Weights of a small audio frame classifier.
Training: 600 steps, batches of 48, held-out accuracy 99%.
Data: trained on telephone keypad tones over noise or synthetic speech, 0.7 epochs.
Rows from block 4 of a small audio frame classifier, named by matrix and row number. Each number is 50 + 12 x the weight over its row's rms, rounded and kept within 0 to 99. All counts start at 0.
Before each channel's rows are labels from the 100 clips, of 14976, where the channel reaches its highest value: "responds to" is what is common among them; "peak on" is the class under the peak. Only what is clearly more common there than usual is listed. The data: telephone keypad tones over noise or synthetic speech. In brackets: how many of the 100.
# conv: width-5 conv (model.blocks.4.conv.weight, 208x208x5, each kernel summed), inputs 70-139

responds to: key "A" (67); number of keys: 9 (31)
peak on: key "A" (50); key "3" (26)
conv.134:74 60 38 42 56 47 40 32 44 58 43 35 40 61 42 57 57 68 45 52 27 52 51 47 64 55 39 50 64 46 53 63 42 48 59 60 49 43 61 55 62 57 40 56 45 45 37 29 41 74 27 46 27 35 44 40 27 42 51 42 63 48 42 49 42 19 50 52 39 61

responds to: key "8" (98); last key: 8 (27)
peak on: key "8" (98)
conv.108:60 60 45 60 68 56 56 44 48 42 28 38 48 48 56 42 67 46 59 60 55 52 38 46 63 30 43 42 47 53 66 49 62 70 50 46 53 37 42 36 62 44 46 36 61 32 53 38 73 64 59 30 77 62 51 51 64 58 64 62 51 80 45 38 53 52 35 48 32 58

responds to: key "C" (95); last key: C (28)
peak on: key "C" (93)
conv.147:46 52 55 43 47 54 53 46 54 60 51 66 41 59 55 57 58 25 74 67 37 53 39 35 37 61 62 51 24 43 47 24 59 60 49 32 31 42 48 42 63 60 42 61 44 75 58 51 58 59 51 40 39 33 44 40 67 67 48 41 31 49 70 27 78 57 66 61 52 41

responds to: key "9" (100); last key: 9 (28)
peak on: key "9" (100)
conv.7:58 48 48 66 49 43 55 50 40 65 41 79 39 27 44 57 60 35 62 54 56 41 55 44 25 57 35 44 50 41 60 41 25 54 82 50 62 44 39 79 38 38 50 47 45 70 57 51 51 52 43 37 67 44 32 51 60 50 63 45 41 57 49 51 55 39 57 47 61 63

responds to: key "*" (91); rumble (38)
peak on: key "*" (57)
conv.31:51 62 73 43 59 51 46 42 58 52 52 42 36 48 27 54 60 60 49 44 42 49 59 38 55 23 65 57 60 56 45 76 47 26 53 59 61 63 40 61 59 50 41 44 49 38 34 61 61 49 52 38 52 52 56 60 38 52 51 61 55 44 60 43 50 50 55 46 52 43

responds to: key "A" (96); first key: A (32); last key: A (26)
peak on: key "A" (96)
conv.51:59 78 76 59 68 49 45 65 25 40 39 49 48 44 49 59 47 55 17 37 36 53 68 36 46 51 53 32 55 51 58 36 48 56 55 46 54 57 46 48 56 29 54 40 48 82 77 50 44 66 56 46 45 74 45 54 59 51 41 59 53 58 58 61 53 28 48 54 26 64

responds to: key "3" (70); key "2" (58)
peak on: key "3" (53)
conv.193:54 41 52 70 88 44 48 58 44 26 63 51 47 55 41 55 41 35 47 56 29 48 61 42 42 57 43 50 60 57 52 34 60 60 35 36 25 54 27 71 62 40 24 59 37 53 64 55 55 29 48 49 25 43 30 39 42 34 37 66 48 29 61 53 51 52 74 48 60 57

responds to: key "2" (100); first key: 2 (30); last key: 2 (27)
peak on: key "2" (100)
conv.16:31 46 38 40 49 49 32 75 40 56 41 48 51 64 48 51 47 55 38 42 28 60 32 41 65 41 49 39 55 38 48 59 32 31 61 38 44 57 34 65 41 59 58 61 70 30 42 52 25 62 59 68 54 59 51 45 53 32 33 38 53 52 47 68 38 43 40 41 68 55

responds to: key "3" (100); number of keys: 9 (30); first key: 3 (27); last key: 3 (27)
peak on: key "3" (100)
conv.36:26 39 69 58 61 62 44 52 51 63 65 53 57 47 48 46 36 60 35 50 44 46 52 51 61 44 43 53 74 50 49 42 61 62 37 48 41 48 51 67 53 45 21 59 48 49 52 52 26 63 49 60 54 55 25 51 70 53 65 61 27 40 47 57 61 47 55 48 60 57

responds to: key "1" (100); first key: 1 (29)
peak on: key "1" (100)
conv.158:37 76 66 80 36 71 44 57 27 49 60 33 23 50 42 66 53 59 37 66 58 32 29 60 55 57 40 54 49 56 53 36 59 38 61 64 67 58 73 49 54 55 48 46 36 49 48 49 37 52 40 51 66 22 75 56 46 42 62 53 34 49 50 48 62 61 39 61 51 45

responds to: key "B" (73); number of keys: 9 (36)
peak on: key "B" (61)
conv.8:35 34 42 56 42 70 55 23 41 62 37 71 52 50 45 21 41 44 67 48 21 48 47 66 64 42 54 47 59 49 25 61 57 39 42 40 31 48 57 29 51 60 71 30 56 50 42 54 39 48 57 43 35 52 36 42 35 48 66 40 51 58 39 78 65 58 61 46 58 39

responds to: key "8" (99); rumble (49); first key: 8 (28)
peak on: key "8" (46)
conv.75:57 45 49 50 55 77 37 66 29 55 49 43 44 46 60 54 65 58 53 77 51 38 28 50 39 49 57 62 59 29 62 56 71 52 48 54 48 31 62 59 37 53 28 41 61 56 29 43 52 64 36 57 29 41 24 44 49 68 48 35 63 65 64 61 60 49 57 53 64 51

responds to: key "0" (90); first key: 0 (28)
peak on: key "0" (85)
conv.61:43 41 54 59 67 35 41 47 31 39 52 39 39 36 33 64 59 58 40 46 50 44 48 26 39 56 39 49 33 59 70 67 54 59 29 58 71 46 49 43 55 28 58 57 58 50 42 22 55 70 69 61 50 60 57 56 59 49 48 44 42 49 53 70 47 66 55 48 56 37

responds to: key "1" (96)
peak on: key "1" (93)
conv.143:61 47 61 60 45 59 50 54 52 50 69 60 35 33 53 26 65 41 43 47 60 46 47 58 64 38 35 63 39 44 37 46 43 59 49 68 44 52 61 38 36 48 37 41 69 43 49 51 62 54 63 57 40 18 64 43 50 34 44 53 41 58 77 29 58 40 44 62 63 57

responds to: key "0" (85); number of keys: 9 (34); number of keys: 8 (29)
peak on: key "0" (76)
conv.128:61 35 57 36 58 58 61 48 32 52 66 38 55 60 45 51 49 32 34 48 47 38 43 39 57 69 39 36 46 75 52 42 34 39 41 65 67 48 51 42 31 38 64 64 44 35 35 64 55 44 52 49 42 37 64 58 50 42 31 40 42 38 57 64 45 39 56 38 59 52

responds to: key "B" (89); number of keys: 9 (27)
peak on: key "B" (87)
conv.52:60 27 61 52 35 38 38 73 60 52 54 32 46 38 55 51 59 40 40 50 49 56 53 42 51 34 51 53 49 45 35 48 41 40 57 67 46 46 43 48 37 56 62 41 55 51 67 31 60 57 50 48 54 63 31 23 36 44 60 48 52 69 47 45 31 61 68 52 41 29

responds to: key "3" (79); number of keys: 9 (29)
peak on: key "3" (72)
conv.141:59 50 37 58 51 65 43 40 36 46 53 40 57 35 52 51 46 60 48 48 40 51 59 65 56 56 64 42 64 41 73 62 25 47 47 46 48 20 29 54 62 48 34 33 36 50 37 49 30 42 53 49 46 27 74 61 39 41 84 40 50 55 42 34 50 50 73 61 65 69

responds to: key "*" (82)
peak on: key "*" (72); key "7" (28)
conv.174:59 49 65 36 44 62 50 39 26 58 44 55 62 76 56 52 36 45 48 61 60 70 65 68 50 43 54 51 49 65 50 59 64 59 47 61 51 45 59 49 47 23 38 46 40 38 50 52 48 43 50 31 60 49 23 44 27 49 64 43 57 77 42 45 50 54 35 66 45 59

responds to: key "6" (81)
peak on: key "6" (75)
conv.110:54 49 55 42 45 36 35 67 49 61 72 42 63 29 44 58 43 51 52 51 73 47 35 55 59 43 56 43 47 59 50 63 46 52 43 68 55 48 43 47 65 51 66 22 57 49 32 40 55 64 56 73 42 56 41 71 37 41 31 26 41 38 54 68 58 58 56 42 17 34

responds to: key "A" (95); number of keys: 8 (30); first key: A (27); last key: A (25)
peak on: key "A" (86)
conv.184:34 63 56 45 43 42 41 55 54 54 53 40 63 55 72 44 64 60 43 50 32 32 64 49 45 29 45 33 57 63 47 59 28 43 52 50 63 64 50 47 56 50 64 46 57 65 45 44 49 31 49 33 68 41 52 67 39 50 51 58 56 37 64 58 17 43 58 55 38 53

responds to: key "#" (99); first key: # (31); last key: # (26)
peak on: key "#" (73)
conv.104:48 46 39 14 62 38 40 40 37 38 67 40 48 57 65 41 66 52 46 41 52 25 73 48 50 68 49 35 54 53 60 52 35 61 52 46 44 42 53 52 47 67 32 41 50 54 33 52 49 65 70 46 62 34 68 57 44 34 39 35 22 48 43 55 70 36 45 61 50 35

responds to: key "D" (82)
peak on: key "D" (78)
conv.150:51 54 45 48 52 27 45 38 35 36 53 22 44 53 72 60 33 60 33 76 62 68 55 46 54 44 38 47 61 45 62 47 42 43 52 51 44 53 45 46 34 74 47 54 48 43 52 36 46 49 40 39 45 45 47 67 38 39 51 66 50 45 39 67 68 28 55 44 56 57

responds to: key "8" (80); number of keys: 9 (27)
peak on: key "8" (76)
conv.157:44 42 48 46 66 40 68 15 50 58 50 57 44 41 60 33 53 44 73 66 69 39 57 48 42 56 53 55 43 47 45 28 47 64 32 39 47 34 40 38 54 56 78 46 59 62 47 39 72 35 67 42 52 57 49 60 58 28 51 52 43 62 66 44 58 53 59 48 55 61

responds to: key "6" (97); number of keys: 9 (27); last key: 6 (25)
peak on: key "6" (96)
conv.124:60 45 48 45 48 42 35 38 66 53 64 50 63 41 53 42 29 51 56 41 38 29 43 61 53 50 57 61 44 58 52 47 60 59 23 58 44 35 70 53 45 27 47 49 75 56 46 40 72 39 52 52 26 60 51 67 32 55 33 38 19 61 49 35 49 39 64 54 55 39

responds to: key "C" (63)
peak on: key "C" (51); key "B" (44)
conv.92:48 45 48 45 48 62 60 50 50 38 57 58 37 30 28 41 33 40 46 41 45 50 54 52 49 57 48 53 67 55 38 56 69 54 44 48 49 50 39 37 82 44 51 68 70 61 48 31 61 68 63 36 50 45 64 25 68 57 59 74 48 49 54 56 36 36 52 48 55 50

responds to: key "8" (65); key "0" (63); number of keys: 9 (27)
peak on: key "8" (54); key "0" (46)
conv.6:57 49 59 11 78 51 31 33 34 46 61 29 56 60 62 41 72 32 41 52 67 70 41 65 54 41 42 35 58 46 74 45 58 47 51 53 43 44 56 59 49 36 53 41 33 50 54 31 54 61 30 36 51 34 47 35 59 63 48 61 64 62 55 50 51 41 58 56 39 34

responds to: key "3" (93); number of keys: 9 (33); first key: 3 (26)
peak on: key "3" (91)
conv.14:59 51 42 64 63 37 55 50 50 48 37 49 65 40 20 54 66 39 78 60 76 71 32 47 49 31 52 37 64 54 60 24 43 40 48 64 38 45 59 50 47 60 40 63 24 62 41 50 50 25 64 56 49 62 41 43 37 62 49 41 51 49 67 38 18 46 78 53 67 36

responds to: key "6" (60)
peak on: key "6" (46)
conv.63:59 54 49 62 56 58 35 49 63 83 66 40 57 39 68 42 58 43 40 54 42 41 54 62 35 74 42 50 50 52 46 59 52 52 42 44 60 30 63 64 57 84 57 51 47 59 43 56 76 53 39 44 49 29 49 52 58 66 38 59 57 48 33 59 64 58 29 63 50 58

responds to: key "B" (77); key "A" (54)
peak on: key "B" (66); key "A" (34)
conv.20:54 71 47 39 37 51 43 42 52 54 47 61 80 63 39 53 56 57 54 59 55 48 84 47 54 64 31 47 54 57 43 54 41 19 24 48 42 43 62 27 51 69 67 31 72 30 23 47 55 79 47 46 58 39 46 40 66 49 48 49 54 69 64 59 55 51 44 44 42 46

responds to: key "1" (86); number of keys: 9 (31); number of keys: 8 (30)
peak on: key "1" (78)
conv.84:55 27 40 67 43 47 37 32 59 24 77 40 50 33 56 55 36 39 41 76 46 43 51 38 67 59 54 66 48 54 52 49 58 59 31 64 39 23 60 43 69 36 31 61 45 33 70 42 26 80 72 23 55 42 60 50 49 57 41 54 44 51 52 50 47 61 54 54 65 72

responds to: key "2" (68); key "1" (55); number of keys: 9 (27)
peak on: key "2" (63); key "1" (35)
conv.138:53 32 61 27 36 45 48 64 62 45 72 48 59 78 55 45 36 50 28 58 40 56 68 58 52 40 24 64 45 40 30 27 48 64 52 52 52 57 40 51 37 61 30 69 40 68 37 47 56 54 65 56 34 48 46 47 41 67 37 48 51 58 49 75 41 39 71 52 51 32

responds to: key "D" (92); first key: D (34); last key: D (26)
peak on: key "D" (91)
conv.163:41 61 77 58 31 46 49 80 38 48 74 47 63 60 73 67 45 36 60 49 43 63 41 53 49 31 47 32 51 58 59 31 53 48 46 70 51 56 38 55 77 59 62 51 50 25 41 53 60 51 68 28 55 60 46 40 36 69 30 52 36 53 50 45 59 19 59 46 45 64

responds to: key "B" (85)
peak on: key "B" (76)
conv.38:49 60 60 23 38 51 56 63 36 44 26 54 55 47 65 56 52 75 55 55 39 51 46 37 47 33 34 53 63 57 65 57 56 29 47 47 68 33 54 42 32 44 23 35 51 59 48 47 73 43 51 37 57 61 49 59 67 31 41 40 61 66 66 74 42 49 44 45 45 32

responds to: key "#" (79); number of keys: 9 (27)
peak on: key "#" (74)
conv.46:56 57 50 52 69 39 50 73 61 64 50 28 42 61 75 83 66 69 39 51 31 41 30 33 55 39 57 44 50 40 67 41 30 52 28 59 55 56 47 61 44 46 32 51 47 68 74 54 70 44 49 39 72 58 48 44 47 41 43 34 53 52 64 52 73 31 62 48 44 69

responds to: key "3" (100); first key: 3 (34); number of keys: 9 (30)
peak on: key "3" (96)
conv.30:53 35 59 53 58 31 55 69 55 35 46 55 62 30 44 48 40 84 64 39 53 64 38 49 57 46 63 55 54 28 45 19 49 37 39 61 50 40 59 39 32 41 53 44 50 63 43 34 32 72 28 69 42 70 55 60 49 57 51 67 71 60 39 53 36 46 44 36 65 41

responds to: key "9" (78)
peak on: key "9" (74)
conv.103:31 60 63 46 42 71 47 49 42 52 49 52 46 58 57 47 61 39 65 58 33 40 42 71 65 57 55 62 43 46 53 34 55 66 37 44 50 50 63 46 24 52 46 31 71 66 52 42 66 38 42 42 55 37 33 31 66 48 66 45 53 33 56 55 63 50 39 34 61 43

responds to: key "A" (88); last key: A (28)
peak on: key "A" (85)
conv.152:49 40 63 59 44 39 56 50 39 50 76 74 45 50 45 53 33 67 69 39 67 64 34 65 40 55 36 42 46 41 60 46 42 48 51 46 49 84 56 49 38 56 47 48 72 66 55 70 47 67 78 56 61 36 40 45 75 39 64 63 52 39 51 45 27 40 41 35 48 55

responds to: key "B" (88)
peak on: key "B" (85)
conv.115:61 60 59 46 55 26 63 51 60 52 59 48 55 39 65 39 48 45 34 51 52 50 41 47 16 43 52 47 39 57 43 43 43 56 55 63 47 39 54 46 53 51 56 52 40 33 61 47 67 36 53 25 48 47 38 32 46 43 56 64 66 63 58 57 72 54 45 59 54 56

responds to: key "#" (95); first key: # (26)
peak on: key "#" (95)
conv.10:64 57 54 60 50 52 49 47 35 49 50 80 53 56 40 27 50 42 50 64 55 48 65 46 50 38 49 63 47 63 77 43 70 53 60 55 34 68 59 53 57 50 44 40 43 69 62 54 43 76 57 47 58 29 38 44 46 63 40 60 48 39 35 48 51 50 36 49 54 40

responds to: key "5" (71); number of keys: 9 (28)
peak on: key "5" (63); key "4" (34)
conv.58:67 47 42 30 59 45 44 60 56 64 35 32 46 69 58 23 42 60 52 66 28 47 60 58 38 36 55 42 36 77 61 36 23 62 35 63 47 58 49 69 53 47 40 56 25 50 33 35 52 38 57 51 38 53 63 85 38 57 51 41 54 59 59 50 49 75 45 48 46 37

responds to: key "0" (100)
peak on: key "0" (100)
conv.137:46 70 63 64 52 33 48 64 64 31 31 28 59 39 47 61 65 38 50 34 57 44 51 47 60 39 19 51 71 47 58 40 70 59 28 26 39 60 55 66 63 69 82 40 49 38 57 67 55 30 49 43 19 59 36 47 38 39 53 52 64 64 69 52 37 52 59 58 30 73

responds to: key "0" (100); number of keys: 9 (27)
peak on: key "0" (51)
conv.190:63 52 57 22 41 76 38 46 48 74 33 67 48 62 58 38 57 71 57 58 58 37 72 60 37 35 40 54 46 58 45 56 36 47 30 58 43 39 41 44 57 56 59 48 46 47 47 33 52 24 40 25 33 54 58 40 36 32 43 36 43 66 56 46 88 35 66 53 43 51

responds to: key "#" (87); number of keys: 9 (34)
peak on: key "#" (79)
conv.132:51 72 40 70 51 53 57 47 53 71 63 70 59 39 61 64 36 56 54 72 30 40 29 36 38 44 57 49 59 64 41 57 50 56 43 49 57 46 39 58 47 55 27 48 50 50 46 49 54 44 47 61 52 37 46 65 62 34 33 74 49 36 68 62 51 50 46 51 48 63

responds to: key "D" (90); number of keys: 9 (27); last key: D (25)
peak on: key "D" (79)
conv.135:36 66 45 45 52 41 24 55 46 54 52 40 58 31 37 36 48 28 33 56 38 60 49 43 45 50 36 42 52 63 36 62 40 53 48 52 53 44 59 57 70 45 57 69 50 53 41 34 50 55 45 42 39 43 73 67 67 61 40 47 41 57 47 39 50 42 64 55 58 47

responds to: key "D" (62); number of keys: 9 (31); number of keys: 8 (29)
peak on: key "D" (32)
conv.205:44 62 63 53 34 57 29 32 44 30 60 49 70 50 52 40 43 29 38 54 36 43 46 40 48 62 40 49 31 65 34 35 73 56 53 40 46 48 44 65 52 52 42 35 48 44 62 59 44 48 51 69 51 36 42 56 50 57 52 50 49 49 55 76 24 40 53 57 64 39

responds to: key "C" (64)
peak on: key "C" (45)
conv.33:59 30 40 49 43 56 51 56 34 38 40 41 32 42 55 73 53 58 51 43 50 44 60 47 63 45 55 47 61 44 36 45 44 57 39 48 47 58 58 49 86 51 58 29 41 43 66 50 40 56 45 79 41 42 33 51 52 50 65 48 51 49 35 44 63 38 47 51 81 47

responds to: key "9" (100); last key: 9 (28)
peak on: key "9" (100)
conv.161:38 57 43 52 56 42 57 62 37 53 76 50 53 49 49 71 55 58 64 61 57 37 65 62 37 74 59 49 64 51 51 30 55 54 49 39 49 75 47 56 43 56 68 60 60 76 50 58 58 67 49 35 55 57 39 56 27 33 54 60 51 50 53 40 29 58 35 47 43 51

responds to: key "9" (99); number of keys: 9 (31); last key: 9 (28)
peak on: key "9" (97)
conv.90:44 63 59 43 36 41 51 53 49 41 36 71 20 40 38 70 41 55 67 55 51 48 60 48 50 36 70 48 43 18 50 65 54 38 25 34 50 57 51 52 32 61 49 56 50 73 44 29 72 32 61 51 65 49 61 63 40 53 53 69 42 50 28 47 43 48 36 63 43 57

responds to: key "*" (100); rumble (39)
peak on: key "*" (100)
conv.129:52 71 47 45 46 47 76 24 38 37 44 56 55 48 35 48 40 70 38 34 34 33 50 37 51 62 57 52 50 45 54 49 56 42 50 43 45 60 60 65 47 46 33 49 50 62 57 52 66 60 38 32 44 53 43 39 50 38 41 34 49 67 72 40 69 65 32 57 44 54

responds to: key "8" (66); number of keys: 9 (27)
peak on: key "8" (33)
conv.72:56 70 59 55 74 40 48 44 44 76 54 63 45 54 67 28 49 55 55 42 46 38 34 28 52 60 56 54 23 70 75 38 41 61 39 39 52 54 57 47 52 40 59 52 33 61 43 41 47 51 44 54 39 52 54 74 60 62 80 58 53 44 64 36 25 31 46 56 37 48

responds to: key "8" (59); key "2" (54); number of keys: 9 (27)
peak on: key "2" (44); key "8" (40)
conv.42:48 39 47 52 60 38 62 57 42 53 46 54 48 55 77 56 44 57 33 80 57 33 41 47 50 67 59 47 45 60 53 33 50 37 56 56 48 34 26 64 38 30 33 61 43 46 35 41 46 57 61 50 67 60 38 63 62 56 68 43 47 35 60 48 41 35 41 47 37 54

responds to: key "*" (93); number of keys: 9 (33)
peak on: key "*" (89)
conv.160:48 52 63 28 41 66 36 56 37 46 65 57 49 64 69 39 50 51 50 80 46 52 53 31 46 60 63 68 55 43 71 83 33 33 44 47 48 38 55 51 65 61 42 31 42 50 29 52 60 44 52 45 53 62 70 69 43 34 45 57 50 55 37 57 64 60 65 27 54 49

responds to: key "8" (76); number of keys: 9 (35)
peak on: key "8" (67)
conv.41:40 63 53 43 49 57 36 48 53 34 60 45 35 27 57 48 58 37 53 49 48 57 30 67 37 54 63 59 64 60 72 60 42 74 52 30 30 60 51 52 40 45 50 33 69 47 30 64 47 34 66 54 50 57 47 49 44 47 63 49 33 42 91 48 46 65 57 47 68 54

responds to: key "4" (100); first key: 4 (27); last key: 4 (26)
peak on: key "4" (100)
conv.155:48 29 78 57 54 42 55 50 26 52 46 58 61 51 71 57 38 52 44 41 53 61 62 54 50 28 34 52 52 55 50 41 55 53 61 54 57 43 44 44 47 37 67 69 58 58 36 54 58 44 55 51 61 38 64 57 67 54 58 55 60 59 71 43 51 64 72 47 59 23

responds to: key "5" (99); rumble (48); first key: 5 (34); last key: 5 (25)
peak on: key "5" (99)
conv.130:40 40 53 19 59 48 49 46 65 56 39 52 34 47 53 38 61 46 45 33 41 72 46 57 64 53 65 51 46 56 51 33 34 67 65 55 60 52 47 62 68 54 34 44 50 73 49 53 64 60 45 36 35 40 53 63 46 60 51 55 59 73 57 36 42 37 62 42 62 33

responds to: key "9" (100)
peak on: key "9" (100)
conv.86:33 51 54 36 45 62 52 51 52 67 60 37 38 39 59 60 31 38 71 55 41 25 67 48 60 41 39 62 77 40 48 68 57 59 59 36 46 59 38 63 23 70 57 56 46 48 53 49 59 41 68 40 27 46 58 60 36 60 35 54 40 33 47 47 60 56 58 61 39 43

responds to: key "D" (82); rumble (44); number of keys: 9 (28)
peak on: key "D" (74); key "A" (25)
conv.172:59 63 64 70 30 41 50 54 36 62 72 39 39 49 49 67 49 46 42 48 50 51 36 25 48 48 55 53 58 65 45 64 43 32 44 44 54 43 46 55 39 57 37 45 55 33 49 29 46 57 34 48 63 45 33 31 68 60 77 56 40 50 47 76 40 71 50 35 45 32

responds to: key "D" (60)
peak on: key "D" (46); key "*" (33)
conv.81:63 76 44 57 63 53 44 24 42 54 57 56 43 44 56 65 83 46 47 50 54 52 46 60 39 44 43 62 63 53 53 34 40 49 44 60 61 43 53 54 77 47 36 55 57 48 61 42 48 38 51 56 36 37 53 56 61 37 58 60 70 51 57 54 40 47 58 60 50 43

responds to: key "6" (62)
peak on: key "6" (50)
conv.100:38 61 40 36 43 57 61 38 66 36 38 38 75 38 57 53 46 42 38 34 30 34 47 32 68 67 32 55 53 61 42 51 47 48 50 58 55 63 48 47 39 52 30 43 37 41 36 41 21 65 48 25 47 40 37 50 50 37 54 44 65 46 50 66 50 67 71 34 67 55

responds to: key "*" (93)
peak on: key "*" (90)
conv.66:56 72 42 52 63 62 62 51 63 61 52 51 30 38 44 60 62 59 65 51 35 57 52 64 36 69 58 56 58 42 41 79 31 46 49 37 65 58 41 41 64 56 55 73 69 64 19 24 43 66 48 65 64 61 53 55 76 45 47 43 30 39 68 48 65 43 35 39 42 48

responds to: key "A" (64); key "1" (56)
peak on: key "A" (53); key "1" (47)
conv.101:37 55 57 50 60 51 53 20 43 29 51 24 53 40 59 39 66 46 51 29 58 57 36 51 70 58 53 56 58 45 60 65 68 50 37 40 64 50 64 37 56 44 45 43 60 48 55 47 21 32 59 49 49 51 40 46 36 50 58 41 37 52 39 36 42 44 55 44 33 37

responds to: key "*" (92)
peak on: key "*" (78)
conv.171:54 49 35 42 28 54 50 48 57 54 39 39 70 32 58 73 54 63 44 49 50 40 49 80 49 43 36 44 55 39 39 34 47 71 42 34 40 65 31 31 40 59 24 68 36 62 37 46 43 54 41 50 56 53 65 34 44 51 61 36 54 42 78 51 60 50 44 53 40 51

responds to: key "4" (66)
peak on: key "4" (25)
conv.175:23 38 24 62 41 42 41 54 47 62 51 50 67 36 58 45 52 59 67 59 70 51 37 63 67 49 50 73 44 30 54 43 33 50 44 44 35 47 74 25 61 63 64 49 67 46 44 58 55 61 33 65 54 63 56 32 64 36 53 59 53 46 59 61 32 65 48 62 54 51